A small sound classifier, trained from scratch.
Data: trained on chords played on synthesised instruments, 52083 training examples, 11.8 epochs.
Rows from block 3 of a small sound classifier, named by matrix and row number. Rows with one number belong to one neuron. Each number is 500 + 40 x the weight over its row's rms, rounded and kept within 0 to 999. All counts start at 0. Numbers have three digits each.
After each neuron's rows are labels from the 100 clips, of 14976, where the neuron reaches its highest value: "responds to" is what is common among them. Only what is clearly more common there than usual is listed. The data: chords played on synthesised instruments. In brackets: how many of the 100.
# fc1: first MLP up (model.blocks.3.ff1.fc1.weight, 320x160), inputs 0-79
# fc2: first MLP down (model.blocks.3.ff1.fc2.weight, 160x320, transposed), outputs 0-79

fc1.20:500552447485500459447500500468461561517557500500569500460500529480416558541489517500500553500500538500569457500587429575500565464486500479500562499468422566500455512533501500500500500500530466573396497532533514500500541526488565551564500525
fc2.20:527500500447551429500500560562382500558500500470500581574500464500500568467500500456500525500500500466430532519488500405500529500563510500525500500540500500726500573500500497500500514486500459500479610500483483458500500566500500545500477458
responds to: playing: arpeggio up (55); vibraphone-like (31)

fc1.281:500500500386540500501528500500426431531500500588506500581500500440483500467491548493500500500500500500577500500496445513500500462500564500557494474500621466500500460500528561527596552500504495508434500500500500434500500500500500500565457546
fc2.281:500537500487450500500500485498500500500500500500506461464459500500568500500658500576455500500500532500500462500519433500475500500500500469500500444415500544399500542500500524486424513500500531530678460473503537532521500428521500559511500500
responds to: vibraphone-like (53); marimba-like (43)

fc1.147:568500500500500500481567500500500500500452500566500500500500500477500500506500500500500500500412500500588500500589431634627500500500473563500548500556500578500500500500491500487500500500500543578500500500500500500500500395500500541500500500
fc2.147:432500500482498500500500500500621500500500646539500500432500380500500500500583500500513500500500526500493442500500500456410500500596500500500500565500484500484475500500500500465500500500500500558608500500500443468500533500500500500500500524
responds to: playing: arpeggio down (54); harpsichord-like (31)

fc1.125:557500500585500537500567538500513500500564545500500500500488500465440500441500500500500428500433577500527500540482391461491500548454428500500500533534384448500482526500500500500500500456486521500571456500500542441500500500416500597500500500
fc2.125:500468570500464542500500476500500520500533429500487500530563500465404422585530542541438533500413500540460500500467523500500500500492536573500498493500500546500500644449500500500500456479504500500500500500500500500413500500520428651443570500
responds to: mains hum (56)

fc1.236:566500500440500452409553500521606500500500500534499596542500500420432500493500504470431460549528533500500513446500540500424500500500500478500529500500417500500500500500500500500500500500500562500552550500548480500540489623500500546500500539
fc2.236:560588500495500510426500500494500500500447567524494368500591577500542500500425500500553500500500537500421500500500494500555500455414590573500500500556500500500579500563441500436514589500500500467537552500500500529500500495500500500500532500
responds to: the note D# (63); root: D# (25)

fc1.143:564500448500520500500500493500500531500500457479503556460500500419423500466500500421492574556500599500500424541601461606500500500500537500442588461500500571500439500592500562500475514503550500500480500553500520500500500528500549581500444511
fc2.143:500507395500500468500535500524500519500500500424449508493500484500500500500456546394500551454500493489500501500480444500500563500500500500500500527500462528680500500414500520500432451435564500500500576500500500500549500500500500541500514500
responds to: marimba-like (31); white noise (29)

fc1.92:500529500500500448411659500500500527500500541500500500500500500451342500500500500500500500500500500433500443500500500510468500500500500500500540500500462500500500500667475500422500500500500500538543500500500468500500536665500500500500416500
fc2.92:488500500500555500500500500456500500500474500500500409500468500500500421490500500500500500500500500500500500500500500500601500577500500565500500477500637500500558500526500473500454500444500491500500589479477500500597500457524500500500479500
responds to: text has "noise" (34)

fc1.198:478549431474500500500490518500448526485590500504552500500543568500465564553558540571453553500482542500583436463500427536500558430474470500500551500500453572500500508504562500500545524501547500622500500500500511537500561528479524542564500519
fc2.198:500500500500347523500500459617500488500574500510533580500500441460500500542500500479500611500448500500530550500536500500500508522500518500502457570473500447650500500500500500565458555500500447500500595500500471500472500411479500513456491529
responds to: strummed (63); marimba-like (44)

fc1.279:500500481585500546500476500527500470500447510500419500500500500414500500473500537500407542500431462478500500439515568530400555500500500492500500553500365433500415500500493477500500485500500500551570534500545500411500500500500500539560500500
fc2.279:455598500476445513435500500500461500500500543454536409500500532500589500500500500454500467500557500539500416500500500500500471500442500514479584500572500500500518569500542500500500528478459500500644433500500500453447500494500610498487500574
responds to: marimba-like (56); vibraphone-like (37)

fc1.197:517500500500500500534504500548376500469500500500462570500500500500434500519408537569500500500596481539523398520542500513632481455500500500601544527524599500321482517472500500529557500500500500500449550473479500500500465500500500500551500500
fc2.197:488540500473500433500500500500500500500500500500500500559515500500500500487500563500500500500500549630500458439500500500515500473500500500385500500472500500500500500557500500500500431500558429500689500500500566500500500594500502578500530500
responds to: strummed (56); vibraphone-like (38)

fc1.57:529500500500500540500588476500500500500529418513500500500431500503500500500500500506500456500500500500500500500576500500576475474542500500500500500500516585440500500669500500500500500500571500500413500500500554611526553579500500504521500533
fc2.57:500467500479518500398534500500450433542500555500500517500407500544527499500500451500500504500500500558467500500584390500590519500566500500500500500500500500453500628500550500428377500516500500500610500500514500489342511502500542500500500584
responds to: clarinet-like (26)

fc1.175:500500500568451600500500500500438500500474546500503570516500566445500490537500585619493500567500460545500500500538542500555484444500486500500532500500507497402440473500500500547500502500500500542461548472519543393500500435466532480539386500
fc2.175:599554479440411531500521500500595500481500500559515500500480587469501434457500500500500520531490500500500429452500409531500507500500500500500555500437617500500500575515571500506500500483500500590568395500500500500500500462500500500500500500
responds to: playing: arpeggio up (61); the note A (60); marimba-like (26)

fc1.102:500500494500500500391500458500678500500577569500500500500474464500423500500500500500500509500428560500500500510500500500500500500500500500500500500511500500338500452500500500500537605500500500500608500556500500500500500584498500500587500500
fc2.102:500536500500500580500500500448500500500500527391632500500500500500573500500500498572375500527500480500500576500500500500598500500500500500500500586540500500549500380458500500500566500500401500500534500500500500500500531500432500503500500453
responds to: plucked string-like (26)

fc1.285:560443500500489500500541500500500500500500500540500500549500500500500500552500430482618533500500562500589500500500500500500500500530500562500622430537500500500500500564500481500500500500548656500406500500510500500500500500500543500547403552
fc2.285:573412531462500530450531566559500500500441534546473550468428415500592500500500525425500500500397500500500576444484500500548500500500538500500500500500500500496500449601579500566473442531447500500500500500500585535500500450500500423508478502
responds to: playing: arpeggio up (55)

fc1.26:500456400595500561500470500444453500500500537500500500500500542500500545500500585575500500500406500538506500500544513500413500500500500500500500558473387395500363527500488463500528500500500500500500542550500500408500470395500500500500500500
fc2.26:426540546500500540500459500511500500500500545448500500500467500467585500550500489500500500500500500500500490452500492500601500500411485567500500500500598500465500504500500509585491500500500513500622414500436513480395531570513500453500500457
responds to: the note B (80); root: B (40)

fc1.34:500500454500500500500547484500466497500507500500585597500500448442446539549448567461500618500500500500526448500538365618478594500464500500536546442500523559500455500581500538497500500500500452567462500582500500428500531500500545500498500556
fc2.34:500500481500558478500500551471500500500500500503500500648472500573484571500500508439500482500507548500531535500500500527500570500500581585518500443500386500701532578500500500500526556480500500500467578500500500554500461516398520573497510500
responds to: thin (high-pass) (61); white noise (55); text has "clipped" (33)

fc1.235:500500500500500452500500500480425500500500500581601500496386500500500500500585451514482523500500479500571608470500493500426435500500496500500500515500500578446500500500543476500500500500500500610500500500500500430500586500465500444506392500
fc2.235:500500500500539454500500500552500560500500500455500490441504378481526516500500500500479500475500500500500500500465500564500438500500423566500437466500573581505386520582500500500500500500500500500500537500500454463593605500500560499502500447
responds to: playing: arpeggio up (65)

fc1.272:518502450500553442461538465522500500500500500545453500500504500500484480566500500500500516500500500597558454500576457593500527500550479543577500528500500500500405500500472500500551541500547500552547500557500432494500554530500500500505546500
fc2.272:500593457464500515500484500543543500500500500500565500500500500540500500552500500500500507490500452500401608553480500523500450497500453500457500556500500552518500427500474561526500500507500500500463507466525500500500506500500500547443408477
responds to: playing: arpeggio down (68); the note D# (66)

fc1.163:500500500500557565496500485465373500500500500534500500500500537447500500536461586500500500500500389500500500500467467500579444500500500439500448500500525500500403500500500500500554515500506500500428555458500500500500500500500500500613500508
fc2.163:423524535456500510500469532412500500500500500500500500500500500500500500500500500500500545500363500546500500543520459578500500500438482499471500500457500496500487515338500452500500500500500542500540500500559500500500510500500500500536500500
responds to: vibraphone-like (33); marimba-like (30)

fc1.142:516500431500524500463525500467500527529500500441500552484500448449494544499500550500500500500500553531490447500560454628454551474500500500423567436553500532500451500595500555500500500500500505500500500517500526426500509500500543529581500546
fc2.142:500500500500500457500516499542452522500500497493538577500500478500576500500485524464500586500500451531500588500500500552524493500500500500503500482500500500738568500500504510500489500422588520500500500500500500500500500500540500599440500500
responds to: clipping (44); text has "clipped" (44); pink noise (33)

fc1.170:553500455500500500430577527500500624500617545562500398500550500453509500500406500500545500468532504457500500500539500500427500500473500464588500500586500477448451500452500500500500500500568500481568500500500475500500500500500500574500589585
fc2.170:500570527500500500500469471500491488500500500566456500500500578500398500500500500500537587500466539445479500503500503463546500500500500500500544503356431500481500446538500525500500565453500593500500500571457500500516500500500500500500456559
responds to: block (62); plucked string-like (30); instrument: marimba-like (25)

fc1.317:500524500500500500500500472500471573469512500500539568596500500553500445500500500500500556524500542500598500500587465586429500500574518500500578605500500500361442559500500500500500558500586500500465492500500468500500554541500500500561500595
fc2.317:500500412500563461500500568500500545535500471444500551500500453500483500500500465500500500447452556473500435511500547500502500519521468500516500462539500485519464500500432500553500500532500500527464500471503500519500514466482500500479500500
responds to: arpeggio (75); playing: arpeggio down (67)

fc1.214:591500434500528458475565500500518485500482456500482514500585481435412473538458473500500500500579525500500474483577458637555500496524478500500604514522458540485472500500453495479500500500500511500460553500435547500550557500500574583506500626
fc2.214:500605500500433503500500513527490500500466500502575479515469457551619501500497554542500449536500500507500500587500562500500500497355500527500493563421539500537500518379500506546500460448596500560544500500563500500534526507500500552500499500
responds to: playing: arpeggio down (57)

fc1.108:571514370641530485500535502500500500539528519548500500500500500532449570500500510500539551562402500500500562500500409541413500504516500500500521467500442500500500500415450424475500500500561456500595500500500496488500465500534538489512500500
fc2.108:574521500424500376500413533500527500500500500539523402500500500500372500500500500500434500500500500490500439500541500500500500500500500500532500571431500500500500500500500500500500433499500492596362564500500581528500500582490595586500561500
responds to: the note A# (67); square lead (55)

fc1.74:500500500539613500402500500500563450532463556581500524500599546500500500555500420500500502500401506500508500500456500466463500538500500500526500500500454523422500500500500500453496534500500500562595500542459461500499500465421471500491500500
fc2.74:459500500452500487553500471393492500565536447565453500500429353495500500418493496500515490464513500502419657490500500500513519463490451500436571500500500509462500500500438500523500484541500500608415427500500532500500500500451483501471492500
responds to: the note D# (61); root: D# (30)

fc1.135:549500500467549504468500500500434556500500500500568500500500447500441500543500566476482500601500534500544417539594409569500500500523500556500550425500481500500500500622537539461500500500500540581500538585500528500500509543500476556591500500
fc2.135:432500470500516408500539500425500500500508536500500537525446500500500500500587521500500594569517457500500538482500500500500500466540500500567500538500369500653500500500589500533500500482506524500523500500500500500539500427500500550425524500
responds to: marimba-like (41); text has "noise" (36); thin (high-pass) (34)

fc1.16:500500500515500500574500477542500470467500500500500500500494461500500500579500514585457500500500500557597453500500466500603480500534500561602548457449500500393500500500500500534593500569572603500422500500500528500524534464500565423558463500
fc2.16:500657500500432551500500477500500500500440531533500500500462475425500481500547465500500500500500500545438394500500500500500478500341538500500521495451621488500558500500519500527561500500494500436572500500505500510500500580500500559463512500
responds to: strummed (59)

fc1.190:509500418500500500438500500500479500500482508500500538500500500471500500460529500500500500500450532557567445472527530569513554500547500532500568476500500588500470521586500500573500500500500554601479500500444540435500546541441554514526537579
fc2.190:459608500500465500482561500468500500500500528458561459465500465500500432453596500458500500547500494500500500500519405455433503500500453562544500564425564500550500410464500439500500500436500475500545577545507500500487531500500500500411555420
responds to: arpeggio (75); marimba-like (38)

fc1.141:545500500528532500500500455500500500536500498500500562468500500530443500535500500578500559549500500456500500500559500484577530500500500578428514500500435575405500428538500519500560452500600588475447500500500562500452519500500475520500397552
fc2.141:533458500500550377485431500561563466500415485542560478500422533434556500471587500428500547500500529457454569480493500500500541537509546500500500500526500516500456500500566544495500470479472537482552419470500545500531500464500500519525500500
responds to: root: D (25)

fc1.183:574467447433500393500500500500500500456434500500468500500431500500484500592587500500500500500500528500561500500500491500550500500474464562500500500512500500441500545500500500518500500630597500548500500500471422500500541500465611500530324500
fc2.183:445428571500395531500532500500534500500500500508476500500500469500659493484506500500500412500500482500500599500500500500417500500407537500410500548500555448450500465500525575571500500513500500500500500500391500500500500472500500457641461500
responds to: marimba-like (25)

fc1.51:500535432500479500500500500500500500500500540500533541525500468454500535561459500500545547500465500500580430481552390544524553500500500523500531500491463570500456454542559500500500525500534461578500500549532500574500577550500451500545451543
fc2.51:482456500473500513500465500500513511500416573591542500471406413593500470500500542500398500449500496548462419500574426513519446500500511500501500462500500500500500500462500471443428500409500500500500451546514500528500500500500506500500392537
responds to: white noise (62); marimba-like (25)

fc1.134:563500577500540525500551490500500591471540500575500500500609500579500437500500500396416594568515500500500451588555500484500500500500500500545503500500500500437434488552552520458500500417500594552500500500523454433500598550500425500559500533
fc2.134:511500500541500431509500553500561500500500468500500557500500500497425488500475500500388500500500495527500500518500515500486572500500519500500500449549421579500606479378554500471500445553500500500500500438548500500524490489500462559500580516
responds to: horn-like (31)

fc1.239:500517432428500500500500511403457619500527500500491500500500500490500511500458549500500500500454500500565500500532480599500564500450500462500500500500469631500500521576514527500500500500500500541500462556500456500481550500598500544532637500
fc2.239:500500500500500487500500544498500500382500500482489525656470500500505453442500558412500539485500500500500515500523550572500498500500500500500500500500374500645500500500500500500512563490575500500500639565500500500500500500500500532500500417
responds to: arpeggio (94); playing: arpeggio down (86)

fc1.280:500500500486500405525478500500487478500453500571529500540487500565460496564549489570500500575436500448500415500500470583500500500500500500500493562500500500420466500500500542534523525573540500613500572510534500420538558500495537500589499500
fc2.280:500387531459416500500500451408500500500527500461466500500597500500500500560500536588423478512538511533500553560490517503447597405500500485500500500636435500473517500500500500500477500488554472557499477500500559607427500500500425403500482500
responds to: harpsichord-like (35); marimba-like (33)

fc1.116:500577540537500500550472500500562500500500500589500500500500500396500500500500471500500500500425500500500500538506500500425565500500500535679593585500528475500500481407570500500500500580500474500500469555515459500570500500500500534500561500
fc2.116:575417500412500500500500500436500482500500544500589500500500500500500412500500500473500500500500581500555584500500500500500388511500554500500500638449380500505493500500500500500500500500533500567500601510500500500500500500500500513550460433
responds to: pink noise (43); rumble (32)

fc1.9:466500500617500612526433482500477500500475505581500500551525441463428500500559571530417500480500500539500500509539542523424500440504500500558500500479473500427427500491500480500523500500573553500452528468500500473500469458500500500543356481
fc2.9:457566500500489500497500500426479524500495505526492446575476577500500500528539555489398457488561500541500411500500458509500500500416527500607500488500547500500500534500500500548549479519500529500668377500500453456500605500500500483405485500
responds to: marimba-like (47); vibraphone-like (40)

fc1.132:500561499428494500500500500500500541474500500554500500528512473500500500500500500500488560545452546569549500500500500500448539552475468500514500527530597500363400478616540593478500500500541546535500500633500528500543526500393531486552500500
fc2.132:452500500531415526500500538470500500500500500532544500471500460500672519500500500500500543475552461548500500500500500500492500559500500500600444500500500500413492399500500500500500465500500471500558500447618500546419529489500499568457500415
responds to: marimba-like (51); vibraphone-like (38)

fc1.138:500500500500500564474537500500500493500500500500555500542500500500500516554535565627481500463500500599513534499552574500587500500500587500500541472559577500371429500500541500500551500500546537511401568500500500500500500500500561533555500522
fc2.138:500500575533402419500433500433543500500500500500551500500438500500500454399500475500563489509475544487500500500500511500500500500500524500500585500500548500442500500484500500500500529500500500594567454500500500500500470505500500500500500519
responds to: vibraphone-like (44); marimba-like (39)

fc1.195:544480490467531451500564500500500500500457434554500502558500500500500474500500500336598562500421474500593500458500419518500500500505451500500521506500500525444500447500544535508500540510500532560500500476500433500500500500500500466612439553
fc2.195:460487524494469510647500500500506437500549500500491500395449500500609500500500478407500508500500508564532462500500500500440489500500512500500519500500500500455474454500500558532500553465500500480636531457500500500500500431502500454500441481
responds to: playing: arpeggio up (63); vibraphone-like (44); instrument: marimba-like (29)

fc1.84:500500513500500399500580500500500500500500587500570500500519481503612500500564528500639500500455500593500500500500421500500500548500476500500447500465460500500395500529500552500496544535491500533563500466500500386500463500500500500500443500
fc2.84:518524500433413500500500500556505565500500443500500448500550500500432376561500500500467446500478533498500370551500500608500533489500500434464500512500500500500500526500500448500436500500460465467540500500470578503458544527477500500500538528
responds to: playing: arpeggio down (49); white noise (26)

fc1.255:500500500500500500435500500500500539500503500500470500500631515500401500500561500500500500500500500500500464438552500500594500500418500500426500500500404500500500500633500500500456500500500500537500519500450478500500500500443461500589500632
fc2.255:500535500514500500500500522500500504500535441447544449563500500493500500556500500596500500500500500509500500500500418500500500500500498500500500527500560500505552606500501500549457500500640466500500500500498500450414500545500500500443500500
responds to: mains hum (86)

fc1.218:461458458500534500500546472478467482500500578524500476520565544431500500536463500565500500465481540549500500439589500544500535500554523452564500500531500558414468528537500466438577522500563567500481576500500500459500500457500500500555439579
fc2.218:524500500500468468487534555500583484500460533500529530562428542447454500468556500500500500464532461538500500500523427547491463459500419500527553451500559500464565536464500465500500500604500553500565406427592500500474556466531487500433500472
responds to: the note A (64); marimba-like (32); root: A (27)

fc1.254:500553500500500500480500500460500500500500500553575500566531500452422535524498546500471495500417500500641500552508438514500500442500493500588421500500561498500431439500566500541537533500558531517395471531539457500502500530500534500593403500
fc2.254:500574566500451500423500458500535508500494496495415396460465430500500500526588500569436500525385507505500455500500467500501559471500548500558500464451500500500553561500500500457470500415500500526650445500500500500494500531523500550442514500
responds to: vibraphone-like (37); marimba-like (26)

fc1.31:449500428449561520431500522447408500455500490500621534500477500444500522500540500500500500500500562500542479565514420534500538500497500500500509455506506549500500493591546565500500521500500472582500500619500500500500583500419500533508500540
fc2.31:500522500500500555500500520500466500500500480432513531500500496500461500500500528500500538496500519500500571532507500497500501493490520500500500507420443500697501500500524500500500483491550431481404603500500500500500500442500579519432625500
responds to: playing: arpeggio up (52); marimba-like (49)

fc1.217:480500461500500419429500500446431500488544500500547549500487535463448541531500558500500500500442525500583458562500419545494605487500500500500534500533500549500500493541500533521500523555500441620500490604525479431514549526500500566518582564
fc2.217:499500500453500500500500500500391500500457500482481521584493500500500500500463500500500523463500500500494545520500500565470521500500489500421457482394393500632591398500500468384500500475521427550500570469500543500500500500477500557500500500
responds to: clipping (42); text has "clipped" (41); instrument: marimba-like (31); pink noise (30)

fc1.137:570482500496500500440573500469500500534562500524500466598500500472500476500456558500500587416500500500589428380500500572547531408500500500533585525437441500458461561500554477467536533500500500578469500500457500571549500449500500558611535500
fc2.137:456623500533447500475490500500432454543551414553542551500500552500431547429500500435551500500500545500416436500500517500538500528500537500500500500500492500538500538500530500466500500481550500500500500500425500431450512419500523528500461518
responds to: mains hum (82); marimba-like (34)

fc1.223:500481500554500564472497500500544500502500570500474431500500500500500500404500500439500480493468492500500461483611500553459500500500500500500551500517389500500479500500500487514411500402500451500450524500480500473500523463438493526582500628
fc2.223:434558500500525500500460500500458500500500500500549447500500500500504500500500500549500500492500500508500344500500500478601518518476514539500500500567482500531500638500500500527500500500500500500565436500500469433396500521537500500500452555
responds to: arpeggio (82); marimba-like (26)

fc1.155:500477466524500500500593462558477500481500500500500500500405500500368465500583500500500569511500516526555500521500500586500530500500498534588545500526500500500397500550500553500500500500500500585500500500500467500545567563476571546527500500
fc2.155:431625500459500541424500496500466500500447500500517500500500459596500500589500500536528510543500500500524500500500373500500500500410500453500461586477500500500468500500500500549500500482500500500500500500500500534500500500500553500413481500
responds to: white noise (27); clipping (25); text has "clipped" (25)

fc1.152:500500500513500579500500484512499500477500542500500500561500500385380500500554608589500500442500466500500500500500531500500500431500528500542500450539500500378437500500547451587510500576500500500500500437500500438500500453538500467500349500
fc2.152:602528500500455490500543560400500521491442500478500500586462627500536500475500619410432460500500500513479500553500500500500547500500500445500500490500648477357500500500500500543554500500385500500587438500500493428529500559522539500500466500
responds to: strummed (62); marimba-like (37); instrument: vibraphone-like (25)

fc1.275:500500500500566475460551470452500500500474500578520464500583475509500434471500463519437547463500513549544568450542500556500539490529524500530519434516500500319432528500500500439500458504500500469459539587472559538552500492500545443579500500
fc2.275:527612500550486500500487406556500500500500468500500418406533533500500500469500500536593542554500500550500500424554500470500562523494556500571500595477500500500500586500500500462500500346542519467500500535488500500431548500500500570530546455
responds to: arpeggio (95); playing: arpeggio down (68); marimba-like (41)

fc1.274:500530500500500542500500500500505512500546500500500500500500552476500500500475548500554457500539500500531500524500500517331500419523504434500500500500500460455500556454448490500500546459500500500500439500500500500500529500500447544500500500
fc2.274:500500500500500465500442500467500500601482454500500556496500491500344500528500494500502500422500500500500436617500525500500500500577500500472500542500500500500500452500500527500500473430500511537499500500532444500500500500500500440365453500
responds to: block (85); clarinet-like (33)

fc1.290:500441500388529500500578500500500500500486500500492518556500500461487500462556448435500500589500500523500500540526399536458459500562581500482526500577572500496500500500500556500500458482500601500570468500527432500500500498500500448500500505
fc2.290:500500603501465500500492500500381500457469518475500469500526551399500500500504500500500500500471500593500500473500582500560500500464500630500515500500504468551519449500500500652500500483434500500500500500516500449500540397500500471421500517
responds to: root: D# (25)

fc1.291:534500500500568484444569442412541500439552470560488500569500548438515449454472500500500550500500500587500500500500500500489500500574500539500535467522458578355500500590536548500530500500500614500500500561500500500500472500439564500550500538
fc2.291:444527500451500500491500500602500480500527436500561500539421500420636500462542463551541500500481500500500544601455500463594475500500500500500500500450500442500591500500500500500457454497500500587462535545585500500442500427549500564500500500
responds to: arpeggio (95); playing: arpeggio down (82); marimba-like (28)

fc1.124:466500520455594525500433500480448500500500492500500500534488500505500500484464549500446439500479549500500500506500427552601500496556500500500500407500500462434568500500500502463500540500500500500519540500500500454410575447500500500554558550
fc2.124:525500464500484500479500500429500500492500559449500500574575471500394397500500500507491498458561500500500500400497463500455442496500500500500500500653408500500500427500451500494455500478500519450525424500398447500500500500500406500500487500
responds to: the note D# (68); the note G# (60); organ-like (49); root: G# (28)

fc1.28:500500451472500500500500500500500559500500500500500500478500542512532500500500565500500500448500612500542528500538500500500500500500500430500566500500533580500426455564500474457500532500500462489550466585500500500461605437500500531500455500
fc2.28:500430500500500500563533551500589456500500478426500500500481500500500539500442536372500500500500465560567525565500500500500541500500446499422454542500500500429556500455500500444500500504415538425556500470500500479601444581500500553500475548
responds to: harpsichord-like (28)

fc1.189:443500500424500500490494500500452500500500471585598522486500500450500500500500500500560502500381539533561547547500500583369574500488500500500500500500557475495500500488602571500500500576500533500500500628569500395500452513500556541500500500
fc2.189:500447500500566450521518522500500500500490556414500500500500500535500487480500456579507500475522438500506561398509580500500522584458488554500500500479356518591500479500575500500500514507539563482500439500421493500528390536500500548500500500
responds to: clipping (40); text has "clipped" (40); marimba-like (25)

fc1.43:535500468424500500500549457497500450515474500559500429539508550500500500542445531491500500500500425577540476473538456529507500470500500500532497500517630442479435500500500564494529543500487456500432500500433500427500500477480500500556500545
fc2.43:500400500481496437495500500474500520500500510511500500500500500500575500500623539500500558524500500500500474548556500533449500525500548465500500500500500507360491474500400507500442550440500526500647560500500500500505500500500616500424500556
responds to: vibraphone-like (58); marimba-like (39)

fc1.149:448576500501500500500500500459573509525500500500527500521566537405500526523408525500500500412444500500500455442500459576500500407485545500633500500500500500515500500414509500472511500500543453500500500467500500534450500500604484513500500541
fc2.149:500500500500594474425453551478453498500500500437473500659500477500531500500500500476500427500500565500500610500500500500500524420500569500577500439500458500660506500450467500411500500405500526500407574500500481577500505532500525574500500500
responds to: marimba-like (58); block (52)

fc1.136:500612500500500500500545500519457552461500500583583502500440577496500500545500576552461500500465436566629500470500464555609500465500497500500516575500553500500452500500514500500500546500515500558453500500549500500512500475500586610580500598
fc2.136:519543593539392461500496513500423500500478515549500547500500500501553500500519500594529459500487478500500423500552500438500500444500539500425511580454482434423576500522478500524500526418590500500550430500500430500500500466465500582500451500
responds to: strummed (56); marimba-like (54); instrument: vibraphone-like (26)

fc1.78:484500450611500609500467500500420472513500567541500580508500530495469500500502591579406528525487500544517442501500568500504482474542500500549522500458485473454388527500465450538500500500539500525466513500500526429500467463500520500538447500
fc2.78:500621522501465471500480427500475500500487530519500477549481500500500500500546500466480500500500500496500356500500500500500487500426506500600500475434561500500500544500582467552500500500500500500689436500500463447433500500510500473471504500
responds to: strummed (61); vibraphone-like (34); instrument: marimba-like (26)

fc1.316:503500500500500482500562500451500500500500500500500500529500500560500500564562500488638500500533534500575500500589490550471500500520500500500504500571500344483500500500500500500500496500536564500403500500543524470552500500540500570544399500
fc2.316:500466463504510500394500518532446500483445551501481500500490500584577396495500517497415500511500562500455561368500500500500500500500515500500500500500502501500500500500539500597500500551500506500500412561500500515511500500500553434562500500
responds to: playing: arpeggio up (55); vibraphone-like (25)